A small image classifier, trained from scratch: 26.3 epochs.
Rows from block 5 of a small image classifier, named by matrix and row number. Rows with one number belong to one neuron. Each number is 500 + 25 x the weight over its row's rms, rounded and kept within 0 to 999. All counts start at 0. Numbers have three digits each. After the name is the row's rms in percent of the matrix's.
After each neuron's rows are labels from the 100 images, of 14976, where the neuron reaches its largest size: "strongest on" is what is common among them; "lies over" is the class under the peak. Only what is clearly more common there than usual is listed. The data: made-up waving flags.
# gate: MLP gate (model.blocks.5.mlp.gate.weight, 512x192), inputs 0-95
# fc1: MLP up (model.blocks.5.mlp.fc1.weight, 512x192), inputs 0-95
# fc2: MLP down (model.blocks.5.mlp.fc2.weight, 192x512, transposed), outputs 0-95

gate.129 099:492545515497515449477527512511544505499503487567478511475497502503533486492522529528522494508509457464492518457485514512487476479508487499497494471479482514497497524534462487472505553467519488464533500485463517527515476555520523516497498474535502502501556496483494446515515503473505516489
fc1.129 099:486496502497516451474528486518549479491526495537481520496492523503548481480534524510551497465543457471494517486504509516482501467519494463501504465485502497505503511536477513493499536473508492492523515470466507527517502531501531510507504458532505500478557531482490501520498547469493469500
fc2.129 124:488422477503491485487461493503514519515505485520519517538533563518493517452541525481484499534499513484485506474484499526511483502508469457498508467497527497440521508499516513477502500492472496492498489525494489489466492491530480512526528484488480519511483522493487515522516499527567492439
strongest on: many stripes
lies over: flag

gate.1 112:492495512491473475489518506482472517483479524480458516471482517506424452564505498521487495512488485502538494540504540498486452450493489503476483517506486518512508473533479545493481504480495517525457480503501507514467509453519467492501472454488470484474496529502495522473462503485494511509
fc1.1 111:532495514484429487481536535476479557489490504541472513514508459507456479511531499465476434525522472502482482545503505506492483473469455511477484511509480550527506534501517518489483476470530516515501470500452501512509491495533491511476490454525516506535468495489509510522475520476472490504
fc2.1 116:499529437540532498553514495504554484502512489452501476486504483487461462472476508455508493502487505501499537486497496489513542501539511490490492540506489501529530499505524490494490491514544526493490482475512569536502474506501485495489535487501533513486536520544487516499437477481497502516
strongest on: corner square
lies over: flag

gate.29 108:498532452477474533491506470503491502500476466558475500498497461521487431534469539481476518534499510501462526504509526484509486459519512503487489517469509502483428482514528474469479508501515531510455476492467500468469500511541524521473528533503500524483521513481515513489469543493490510500
fc1.29 097:504502489532524496494485489486488539479507470465518535446522509485447539471521473463479472487478487455496514484511511494522491534466484546443499490508528526538519452471473500499497522474467470473524491485521490493461501467482518472506479505494517541489490508564481509446533481467498479485
fc2.29 110:551508470472468524516520516514462507508463515501496558505461497526500515541494493544496466482529502515491481505481498463463490525507487489498468515485484500486450520507511498521500481524501477493503560489455471531548487540460465479527510492520455503526511472503504520495486448471488506471
strongest on: border
lies over: flag

gate.480 104:507495510533467504464501489499520492505467516532510533520443526474511544501544476521537528526490533485500477502501478480499485491510488558501454538523504492450503503508484532511490472496512534477485502537509487482537544478473490492497456438505519527507509482499512532521426474482459522470
fc1.480 101:494499486475482517489495520544498530525529494510490500506542468505508489520443528488534502523515447469536531481476485460499493501482498462507515504472512549512495486524532513507501514501515512466521496481486494502490468536534489481528547556451458462473482526491480491479521526490516480521
fc2.480 112:492465470536482460558509501472487479491472481471497512497458478492467524501512480496518532489450498488464471481514445485523491479536479511514475514514494446521521527534478561494513498515478519514493507500506510496565511519497527523490458471546531550476500496486549486491476482473476498493
strongest on: border
lies over: flag

gate.65 099:529537500511504475487535498439522509449494482513512472500446498494520513478491506492482481522492507467517484452487539452518459427512517470529476496495528480482507528474501455524478493523529515484497506527490513499473505496552504496478490507510499474519515504526433440462514501520520535483
fc1.65 092:515496494478484518534508543524465530495498499537523508465441470462470526479507460437502528520473572522478494469491508499519532504475529475510505524465513496512505512543507453519501503552516503498469470519506490467459523503555482519493507520468486536507513502499471467487512468496505451490
fc2.65 024:490524511522493482526483470472497543499495492538505520504479513537503511501476498517483506526494469497483523496485463487539527534506531486494467453493515488480473496481489499492454487524482504504489496502479545492478524531449477487503487433556490459493473500489468530482469481500475495456
strongest on: teal
lies over: flag

gate.5 098:523492503473455503478524502484492531480465541518525517512564516517501520466520524499491444499508482483534556499502478535482470488501520514499453498464548473539489455505507466520509538490493517506458453492556520485522503527511504485479487498509494505507500527539525469520522472536503524533
fc1.5 099:527518461491507515508459524574519480489452522481473501524481497513541529459485481448529470525550490489491475500466454484496489480486442504490490490532524501492463463498498504525509512489512486490483490527542488465499507496512471536492494525474492518516471484535505487518519509504530487468
fc2.5 096:471508544484534469471508505485471437504473501501516470517496507502504478528485506497491518448463487565528513466506521513512523484515551483516523474517526541484547497466522505479434513494506479562468481537522484515485450462526494488504498450529496475529511467515479496485515449498494477470
strongest on: teal; offset cross
lies over: flag

gate.207 100:472512484472471540547473500540488468468492507531503513501506522519542502507488494508487492509510500502498485520531540529493516500497512485511525540482442478487449485513502477531549496484553512516521519516506522510520494496509510505498504477456463511491496500541515495496481511441480478458
fc1.207 098:480517515495488505538507509526506495486482503449496514466463552512536511488476517514490500463490520471499458462537539474527556479485486544500489529464487538503484496520538486533531491491504479472541501494539504512475456488515493529529490452499477512504537477482510534459456505458471511481
fc2.207 036:494500498485524443436502500485521529487521501516510500464474483471480491505506545487494485466454512533511526521508453492478502509532514470494540503455510528525541504484515489456497549499479475537494518477464482473522485481532491474518489472512562541500475508502477530534511478526497524524
strongest on: plain field; corner square
lies over: flag

gate.97 105:443538467468493521482479509523472534472476503529481477502510471496524519522505528484514496488494519524498508505511483530474524527457525488461508473519487465491487454460478488514494543517522518496515466532492511509502447495500462450500528466466509517497526531499507482524483452509525462487
fc1.97 104:485512483486510480525540529540544490468499509495500460498478505476487519471507551463485496477468556445475559486460495525487492477492493503493512510496490543562526508470504463492455505514451513482509489531485511509478500535524450519516540481428477478505517533465480447528474518520518509520
fc2.97 108:479492519530476500499518539496484559494490481527535522498493498528457472484492452527502516496463465485547480512516489542502510504469467498463517492540496491443541500519507509506447486457485514561475495470502511505539477483532527508509478495520514482491490474471526492503505508488522542472
strongest on: three vertical bands; two vertical bands
lies over: flag

gate.180 103:530489531495475526489491505485490482535477524536443538456517473504504492491451496475488505514473474470517437477475513499514516473480527533525511465450523480518525527488494477458490561482537533482493500505479507498505505500514504452464504497514486481511509517520513550512479473480529551498
fc1.180 103:505449569496463507449501516505483470502487500494521539519482495515477455484498494494483499546501484458513524478514467490500513500473475527495527483483540516521528515499483495522513532506526471485569492498507480466534519538496509466491511505508490470477531513503514505497480445493461550497
fc2.180 126:467424467521545480502506484485508495463529488528521492490482462491491543518503505501468568515527506540480505522490523542543519527485504498505509552470489484497504466514513504517503512526511520500497458575519509520508490492471512525501494509525524517483501525510444474492496506497492473516
strongest on: many stripes
lies over: flag

gate.461 102:453460490504505506512504481515525490490514454508497408557504516499510521503516529500505511479500521478514502526478543536508453472449520481489525489514486530525513493485518506477504508517507549470464523493517522558518507517495495555523513518507537514524507516491501462475464466476513530493
fc1.461 104:489500523465507450510474533504462534519477507522507519514502476495497526495494491486475480503488504518471452525514507455531516549479473488490475480487481537441446526511482477509490496488514496485500518542499492518493473457483519494484521526481499490487508476424508496535502500513512501485
fc2.461 117:497502441513493523508512469477546460473514462481504465486495530478501513485506468501493493508522525489452496441550510476492500490514517464525483510540474443539514490495502499519538490510474475513516492488462541474510487517491492544539485513538466488502464500536522487521517520490489515519
strongest on: emblem: no emblem; two vertical bands
lies over: flag

gate.159 089:519518427479547533492477493484488542501510489543518464534460515491489503481481508463504481497498513454507506508483478546504535497551554462508510516469498528508487504479493524484480474493483461502454482550469529553520460458499477532487491505461511503509494511489533478521499482511484510474
fc1.159 098:531482505500451485512541502538496519509499510547475495530513512502475455500493550498492498506468503502528498563522508494540501480521454469481509492503509484534452501519487512460474475514537493495522496470502527488470504500492536522502476497494511496519517477517508518526479510502532470538
fc2.159 147:549507487528544513502478523489502499451515470491527480535477509520473532520498490519529468441550502479498440459502514550463484494498553510504473518511514501472505473478501478498547500476485474516496504530531477546535484527482472467528530536537506501545489502472506473504487469522484484493
strongest on: plain field
lies over: flag

gate.407 100:477496514495482508474475481560517510478516512535494492513513488497537534477478480485500518486492506454512472488514497541471525453522487452513490476463531457490463545461530478530500521506514526497538473475504486529549513475511481521486485505513418485483463529490460465494505501497518479500
fc1.407 097:462509489492505518476453504521488536530523515539437482530507505461498507507466459468467520475464495474498485506511502528514432489534497477490489487493492480497488516484526487519517534504534525523494463515537463542508462483497480490448460528513500502472463530485480464499515521538513467507
fc2.407 057:529503489485509527507526488510492531510515510507513496464498447502502515558473440512474494514427501499480521446477513466515493504504523498500441486452480469473509502480536532550519506464490529553456479472501478515484494529443461526462512532487531491484555531493484497535542482529522500483
strongest on: border
lies over: flag

gate.237 064:530547533484474516456499524508476534488502532487523483473453536489446529504493493490509538506447490490494530484505471439469544446524511513474493522521492503505505488512481486529511504481498457494478461490496579498487505532473527529501523469519434532519539521474510496516525500526491527474
fc1.237 062:495468468486458507506531505484469490475484482443524493485500499489507531512502520493533539482452471509503485499492522516498512543486529527495505462504507514504531475496479487524485498498493487517497518478509496508460527503500522471548503510509443514513476489457529501491534527499528497499
fc2.237 010:515480469501529455472500470529516489508520539492464532486530416493473467484490506549547510525494521499511502500471515471481513504499508495478477448476537493509508511482471495480497506498515460506529552551502482498494470525516492506521516549458517481531525519509512498454512496482526465525
strongest on: two vertical bands
lies over: flag

gate.363 090:487465489479442505484479518538482492514483549518454464534465538505518480525508439476516489534517549498514508497497498484512496454521516491476496467478488532519527468469508493524532501504513498552493497494510544526517533568492486498475452495541522514508489521531507513481487516516535521523
fc1.363 084:532475503486521487468455502523508538515492537508498515509534500513538506501495477511512485527503499496506508534501515512487567468520506514476541466551512528488535500486540498506515524485473445487515484500521580549512518524496490511458507500487456448509518484511509481530495529485528497480
fc2.363 044:506497480489499471528490492567462519517533488501531517496498497504477496485485497467476520492492485513494512478518551497473460457472493478481506514497467516522479489574526518516485506493501516507494529475485492478511496471491460566489461517495559474502471557484509490474513484464507485469
strongest on: two vertical bands
lies over: flag

gate.199 099:524503496495530483537493471508520478524513486510520491480504472500503502475497540516493486520532480498539502523491502539485499484507521512439527513505491492495467527441480465488531490476508495500514516497486507517521510511546499484476475495508503458511489483542471479461526485510490456511
fc1.199 105:526445464487546482523472465531487478514535479519532463515479502537499524522510517485491492464537517508531460530494492517509498491474487496484467534481502471503444490479517498490502518442501514459541468501494515524519469484507487501487499553510562506485477507488447481515524522502519502490
fc2.199 127:477402523503509496480495526525538497500457485518526518516536545477535532441509514521518518488492479511474495455506474507455475521527532540509546462495457517486535461479502503498548481534501475521475487495530478484519556504511471483511470463469518474506495504520503470483486520535481482489
strongest on: emblem: no emblem; two horizontal bands
lies over: flag

gate.175 093:469491515484513498482527534488491546449497464559532501475506509501483491455477525461502490493460528478529472541454546492479514468488535487540512503491500509470488531493467479518529513483497516536486509442516487464550496496509546506506499487524531516490540520498480476452477498504516474524
fc1.175 094:494488482460531536485483481521489531509499519472503518496473517488505500505518503490497483490487526537474455483487486542519509481544512487475516488455482506474565469505521476510565512504525521549501475511497500481504509465514516489505510488498425459520504514469503509471496472539542455471
fc2.175 119:476549482548445495479460506520498468505488512499478447507513492510468555520515433535507522474515493546522516488550451505499518512496472477522491516560500498484487488467515519479509523474483498473504482482515551509456492478482476509463494495511500466522495504493495485538514494485513524492
strongest on: three vertical bands
lies over: flag

gate.503 098:499537519539539459475485469516513482480516499534532532524536510522471457489546527526449482474485482460473481515513535513504469508481496491512472491480453494527508523474558501487465521482487487471490481496522497568526488499478507532527529480527473534491475487460459506481518507511522509519
fc1.503 101:459552513568493488566461502488491510507522527532499479485530555493491504553486502504546469536492515532470527453471510504476517516503516468482499469472485482511550497507513510489499455518513504487463499498533511492486475473478502500484463473510500510474491515498491481458517474491509464499
fc2.503 120:467467497502492522477483442517525460487477519519510516493541527514485499500483537488453505489461500464439494494539501491508480505501494523515479479496455461479551486524541493498504530492500454499502483504512474526457524466508466502537529499483516517536504518480490522497520520481508519514
strongest on: emblem: no emblem
lies over: flag

gate.120 108:485484534516495485502490498534529528476513559500505479463519460506514481500517504515515482463447488532481460517475497550493501452483476487549496486502502462484518506499492476473498520514449515534489499432470498498512505506487498521495487523536496479507509532496478515536486476489455510458
fc1.120 104:490524497479462485488437505512486503453488492460460532470487467466506527449543502517488500532476507491479513548499491464484464516490470517502500520499466498495487505529518571497526521503522467480524538589540501525484482490501479513497504471511492485505515521505489530511480473496513502525
fc2.120 095:524489499483484499516553513479475494525543533494487460442518533541482553504486498463507502502532479525500533522528474483519545495489502497532520512498474470474538525476472524527516504518480499507496475458490533511489520469516506483502487529527474479507492501533489492464508473484520499503
strongest on: border
lies over: flag

gate.449 099:483533489552471507496474466523501444469495509495520517474533498504544511482527533535432524472527502437496437508496516491516493484478503510499525493492541471524520485500505497476508516517482514467487484490513548523485460499512527550510494472475510505521471508445500511478482463509520504487
fc1.449 102:503481506464517480488508539493475569493456511512486511502454492496502524503489461514555488530541523545547551504524525508510465473523467501459470517526496519512448501495483484496497469470490514502507503480464485507500534494485443491506476523484510496469513493547527502504492486496505510505
fc2.449 119:471475470472499516517507502499495498491533472462500487498530534515506510527519527493500486476516467545481497465441532480481489526494550431537483502472486535471540518523490531507516492542509452491534476545504535490495450455494530484545478539522512494478508506485501490481519517494509496469
strongest on: emblem: no emblem; two vertical bands; plain field
lies over: flag

gate.508 103:500544485494527543446482537499484490457463503478473484465494472488463468484513500470472486478511511472496505525490519474447516473540493496473500480492538523475540568513494538480465490501492484480531509527470510463527517483502479532488505514468515488499486535495501529501446497500483493490
fc1.508 098:528483529505514476496520530509510489483487497527519527495526470485475511508531517466525547526548525486484548553519481476451486486477475502479533476463494523509488569503477448491495417529519496469525493514473519486503505486502532474487496503497525497464495496495515511517452505468542500477
fc2.508 100:489488470460551531504468519523478519516495533481501493500469446540527482493486483485486492485469474525488486500481470520506557499546529479495528559512510495521513468507530503517470478496481518507532467548519481532507524500535497472500476478496533509516533469537508475489508469511462510499
strongest on: plain field
lies over: flag

gate.173 115:459533446491474499498494463502552501469481463549469446463491464535524508465543515457488496512502543520489441531512504490504497481511478491444524499479484527465519530469484502514510495510489526484490495483508479516492486493523478507512487498518522496502508519510507491517541489464504486476
fc1.173 105:446498467508509481502509475510511491511484475499498479526476531478491493475504542508485510555502520491498551488539534549508539502499525486487511529476471530480468522539496491491523529546537472558488492474481532474513528491483480448513507501461486546476510489530549516500501466523493466533
fc2.173 115:513511447476516497519454481516492495482536463531516543476457514485498504511541457472547476483488511531493454478495479522500467535517484493468522532476483507545488515511494454491489480494464488476519544520485486514545512479497463506465469510484497482484457528465502491564526520539513482500
strongest on: corner square; two vertical bands
lies over: flag

gate.18 103:501450493512526495529498528507491498539482508506482465491496537483527481499489519508501481475541472495519557474496525499497506488488560466489501485511539468450506441455460462472428545519494515510517463504482492510506497463502544470489506500494502515480475518483482545513478514510524514517
fc1.18 102:534492476474489477514508488516507500483484514529495450515489556487519460478497498454457517509554477473496557460524495487526531509510490504478513510455517490495532487462492489542435466489487502495488522516494474519491477500490558517557498492489495508469489508487511516498490514460508493524
fc2.18 072:504478453480523496484550483495525544497525515458491526508519485466492475481506532524475482512447482495455507528469545446477514498488497486512511537467520524466473505523466495530572498483488527489551472509476489480468529466484476500479518516505472466497479494490515499544507445489499465475
strongest on: three vertical bands
lies over: flag

gate.98 094:480551507510510505470526488502440461516498521496502478476484528449489511522521484536536522509481524453451507472512459456520491471499487465526486488531516518490444468516464499536518501484504522495546455457469471540513505510482530498498526508490488484550510490527534515518520496502499492505
fc1.98 096:524469495499517484507486502478508476475465487505519523477550504485533502464515478534512503535553475482493504489520494504454488504502512495462484491465493501481489527514466442495522477526481514500487488475512429545485525542478497535520525533467497546535465546519480500489489518488499557544
fc2.98 129:508473472500524529446534508515464487505524528505455498523495500470475479509514507478484510504479506431482488483528528509493487505496475453534494477544483526518463447452489533533471559478513496496484475465502503491535483501522506456483490504552499504477532471531522484486495502528464452504
strongest on: corner square
lies over: flag

gate.332 096:520530468501510537539493506481548542459482530553477515461499455512551519459471523496512528458444474518518452501452506467505479474525497491459482527531483478483457509495534515488488510458525507495482483506543488510485483474482490502452478467526506542494503460499465527481488507483508481489
fc1.332 090:514482506519526481498534520479501514536509477485516514552510465472456496515526470502465458508527526515459469495525466509475512477510464526506489488499469536516513467461461468543489467500491466546521477491476463528501476458530493496543538505552501530522532515451505529447508507504484470502
fc2.332 103:470534494523478463512464438480495504470432482506521527514506453498490531507531478461491481533524483517481507508523494469486499525454536492478508541508557508483478511503479486532528493547468503508482517505527487500540576533521493503537502508487470520528497507482471503501529495524516506506
strongest on: quarters
lies over: flag

gate.214 089:464482510488498474503508511527513537518497515493463511491512481502479506504491549479479525510505495497506461497452470513522476496481508546467505495489515502516485473512472461501502525487558470544503527460512496517534527537480516460472502432487514474514473521505459520474515461498523485482
fc1.214 095:506514509456534529511518491493502525525475438504485499522517512557512446507435522491566523519459480501500475503494510519509471494494502505463538483505546470475525503526509500494504506520510552475476512511511520486533472482528517492484480507524490519492488461523497444516461486489500540506
fc2.214 135:486537508505497475493468505482476468481535540515504509491488478480499483504537498548516497474528513509511509513525481503500503541487473499522478502493518481496524497504534541481556489503434468490514450503503530508489511512486495536524515541507502513536478472484550542559518482506502453528
strongest on: three vertical bands
lies over: flag

gate.447 087:470524526498512474495494516546508507527502443506493515473547514471496491474513539489468505477535488516531526509503474511461516475517466467458508492526487481488502472558459467525500467506465494503458485457500542533469496502531494520480460483481512450499497528502497526487516457441538474502
fc1.447 084:512507493490545519482522502480525514491495528503475494482506511503520534509505498479513501503556435489542544493463509473466556506551486479512519499508483496487493557527509511503546479522553500527489490497471494508482475501465492492509492520473531483479516507500459500490507527491488480511
fc2.447 043:518496511525488496512510525510530512510545516480475487487490504456460484541475545518512480516491546490441492478532470473486455536503509468474483509459444560526507460508520496462482483505512476501494539553530481469514513498512501478528524480496486544516465505481502500496521478518485475477
strongest on: quarters; corner square
lies over: flag

gate.203 093:519562504435534486491452454493527506490500506491535510459486489516538497505543537509459479526493537487469481466532517511513487453506462516466534489545467486516463513515494514503516494478477511484498476504510503506515511533489537512506493524512476495472438493480480504478522479518480517499
fc1.203 107:494490490510528533491499538524514511494564478459489518511469530496527520473534483480507467505521530537530509494512483517507487458496528519468485524500549520480504496486460493497518529498542510459458513493529504518458508514506469487522460497544511447484479436534491484480440511492480527493
fc2.203 137:506521520484510527517455508452511478468529478524556463485502463486506489503491511495474549500463522513506521502489517478488543497549494486471562494502501500485535513528488547502508510473495489501511489561525528500460484504505488535500500484492519487477479511500462455466513524488512493483
strongest on: emblem: no emblem; plain field; two vertical bands
lies over: flag

gate.265 102:474474494491543522499492502472550505518465516497476464480489501446537536512493530462494526451438500501487447516500502501519502489504512502484493511507518472532525486503509511500537515486524488519437498472496500535489490510553497436457482505498533491488463536483479475492506513479530505476
fc1.265 099:505516531483452447498484513523456520477530545518533525487513459529466469542522486484485471531489471509542533485508529495447470514470483519504516522488476529534480493488481470519483515504483520491516512503492481457509541508453473539515544513466529517488474471526526517491496463499492509528
fc2.265 088:477570500520466487495494476466485481524491511475515503490457539488504526502516512506464499464494525544500486550519467475520528511475468508497521479487530485432539510533475526502491502522540483504507503511531492479513456516460510538500500488483509532506538521516495496529492462495463483453
strongest on: teal; three horizontal bands
lies over: flag

gate.251 080:518514466494495504505518574532488500481481528474522507456503542485512495501495469530485500514511525501522529516495482482556444463496493527480476508528542470519515494474513504525489501519504478496513490521527493509482447501494508529462459503476538510527531540498484458504469500439484505488
fc1.251 089:481530451517489486535471495523526510535466473550487525491471443521518476527535483477479520472478516539480538478510534530522514487466491516520513450495485507515495487492472476494492487500538509480552525467520488483488506495505491512482475469498467504458466482491512547503506481468474497471
fc2.251 023:469493527496525508496516502526518486503532489486542539469472541480519512504466505500491509489509486502488478500514455541490472485513540499517522509473512525516505478511513475508497443481456465509472462468477476515484511476482545465491479463519514494502523564472479512537528526529518443479
strongest on: many stripes
lies over: flag

gate.341 117:481525511485477513509508462463498498488478474450552503540533494530513495509459490499477486492508532502532454433504466491476529518526486541506514516525486511493529537489488487512526492508511508460477507462526488507511492492522456500522487492487478454467484518516529509481511480442469501530
fc1.341 113:534498454522490508452455501529535526521492522535464488506523486534516509466487500488530521495468472460507524489477535493518474476525541474479473511469486511495507476482512529492499495482484509482514504523497480450471538498500537548479482506538516520540459494490457476545473526538533522464
fc2.341 101:500558497501469463478496500518492469472463492515517501517482506477511513481508476466504533487479493543470499510470539514470506522422531486489489508487469502438500522549494479481505490542480530524532483526502532494480502450508469520449519452479507541540532470499496509511517509457480515497
strongest on: corner square
lies over: flag

gate.127 088:515516507482530460522453519510471521509477488491479480493453516511488468441517527470476494469455461520502509546531529532506519519497478536427523504514529518520477487504442488435495514468525475500505517514473498513527512504478566502473516521522538487513531492486466476499446507466506476507
fc1.127 097:481503430513503490496551483508501490505562478480526496528499498472513497466488512475473477488523456483530478513505441473472493522468512482538497537517512524450507524501508506525501516484483518522487513505496504528513522503453455507515509491508483512478547538462526464478506488546527475481
fc2.127 123:501576523530438478466466533491456508541473509460458519521538475483485501537475468504494544524482537519490575448518507503485509481505464536525512484509498489555496468478513482486490485483521518461506566471499553475482505479524483459493485476496489507510492482492510506464482518463509521492
strongest on: two vertical bands
lies over: flag

gate.311 094:495575494441522508481500504518504500498473529489522492452490499514515535526497475495498491539513518513528488511534531462515526460511480533524521508472493499558518497499479492506471511509516507504469459419509470505534503485507495484507528473491495464515473471489500505468498522529494491540
fc1.311 094:480528447460534478510531491446508525489526456537485501488469507438554475525509457528542486572505494513521489537541503469491518492462518503505504502483522485483515488509471507509508474508478468537525492491506499537520455498484541484498435509513546542502498478492532510503479479460483515536
fc2.311 147:494523510542495492492500525477519491508510484458497478509524478530499510534487552526424522437503505472515503459494492520483484485490522454491491509497532476449458511521515465479484465515524512479478555533527504523495493470490472480511509521489443495511511496497474481523486497507538516484
strongest on: corner square
lies over: flag

gate.182 092:483471513479502498529446528536462535498496450550530530472500504468483438524501519532482528490495535468530505524489522513522518514486541464509504512500482504462487497484521483513470534536503477521476537474519498518483520520502521477517482501518506479457490519498506543480540478516527443471
fc1.182 089:501494509523464487481471555480497560540530534503503500499490486496530516524470513479548504486500521542505489527516466533513492492513516521468478528479461465517516505500512484495463497507444534477521501479497504498512531507510531497529493501517540500518473473517511499499520492509569476530
fc2.182 030:472520489499529529512512471450470482495478491520486505496488503569528499520499508535491469518548456494487471519490462464446497482536455500522479507534484485500492489459481511525506505533538490547471513531534511494503476542532458511488524512486464534494553506537495509483521477458474556529
strongest on: corner square
lies over: flag

gate.240 121:482520537493499556518526464505515499496486551513496517499477526500508501481493494528420529496490497488489527478494531536526489427507552441525517494516494494498483530488494471517459501495513519481523537493489494546545477557479480490462504538526496496517513478494525495464512543464483512507
fc1.240 111:467525511499502538523522475501490482506487493510495498482523549503531455507505525525461564470500486506500509494491497519536484439496530485494529479496536530487482501507529537508482518486512544516476539482510484511513480551502502520539489539509494491489500476464477457536516534493497524505
fc2.240 118:497454573522484497483459457504526531500497496489469515536526533517493518501471469501521558527471496439527489505515479497485519463501454519499537471468508476497461517514503516487506480504483499495447517499525512518517539518476506491470487506504492482469479489496479477479452517498541502493
strongest on: two vertical bands
lies over: flag

gate.244 108:497494436441496512497491475487455497545518524504519549459501480440509511510508495503503531476476483507499510511514495523503408480481481476493497518515507476478527479478524515505522536522496547520502509512522501522476524506520525507425536538474487503481472492502503485467473504527489478550
fc1.244 110:496489489501495502491504483490462497511508538492467550491477492460534485512506467510494499485534445495477507521490490520539406493466499494537478527494510488461514521535539518495516553566508558496516486516507491500495525525500512486488481533520493512542485484484489447486506508529464484507
fc2.244 064:489467533505479514515500487517545479465494487477511483469507537518518517471552509472498524491479480534507500489511523456500539496487490488462497471532489517498506501479526465489510552496546483499556477510475479473472486533491528511483501485527519525513544498544506453487534499461482485472
strongest on: emblem: no emblem; plain field
lies over: flag

gate.117 090:478504521514488508476494458498454521493440493520449451506506512502493483524505527513504515498495496485523475503509511506548475488511487497478514505534447470523498529498470478497453498547486482522545540483509515514533468523491495504500484520516514478501535458465519516495512515508501506519
fc1.117 107:539496497549517519488502506442432473509472483497469473515493495490478496515513498510468540477513497498493461471543438517492503499520525498525508515513510457503507487486453492516544500498514450546516504538495467461485476510488525506520495484502523484565549467522469513476493498500491520555
fc2.117 132:486419528495452480512526477531503528507499494474504526506507521516535502440497490477501512512451543463457495457484530545489502489533466489474503507510430501509539475494491513527484506476478513491501508496524526539449501461540524469477472532488489499505491499466514503519490550510502474486
strongest on: three vertical bands
lies over: flag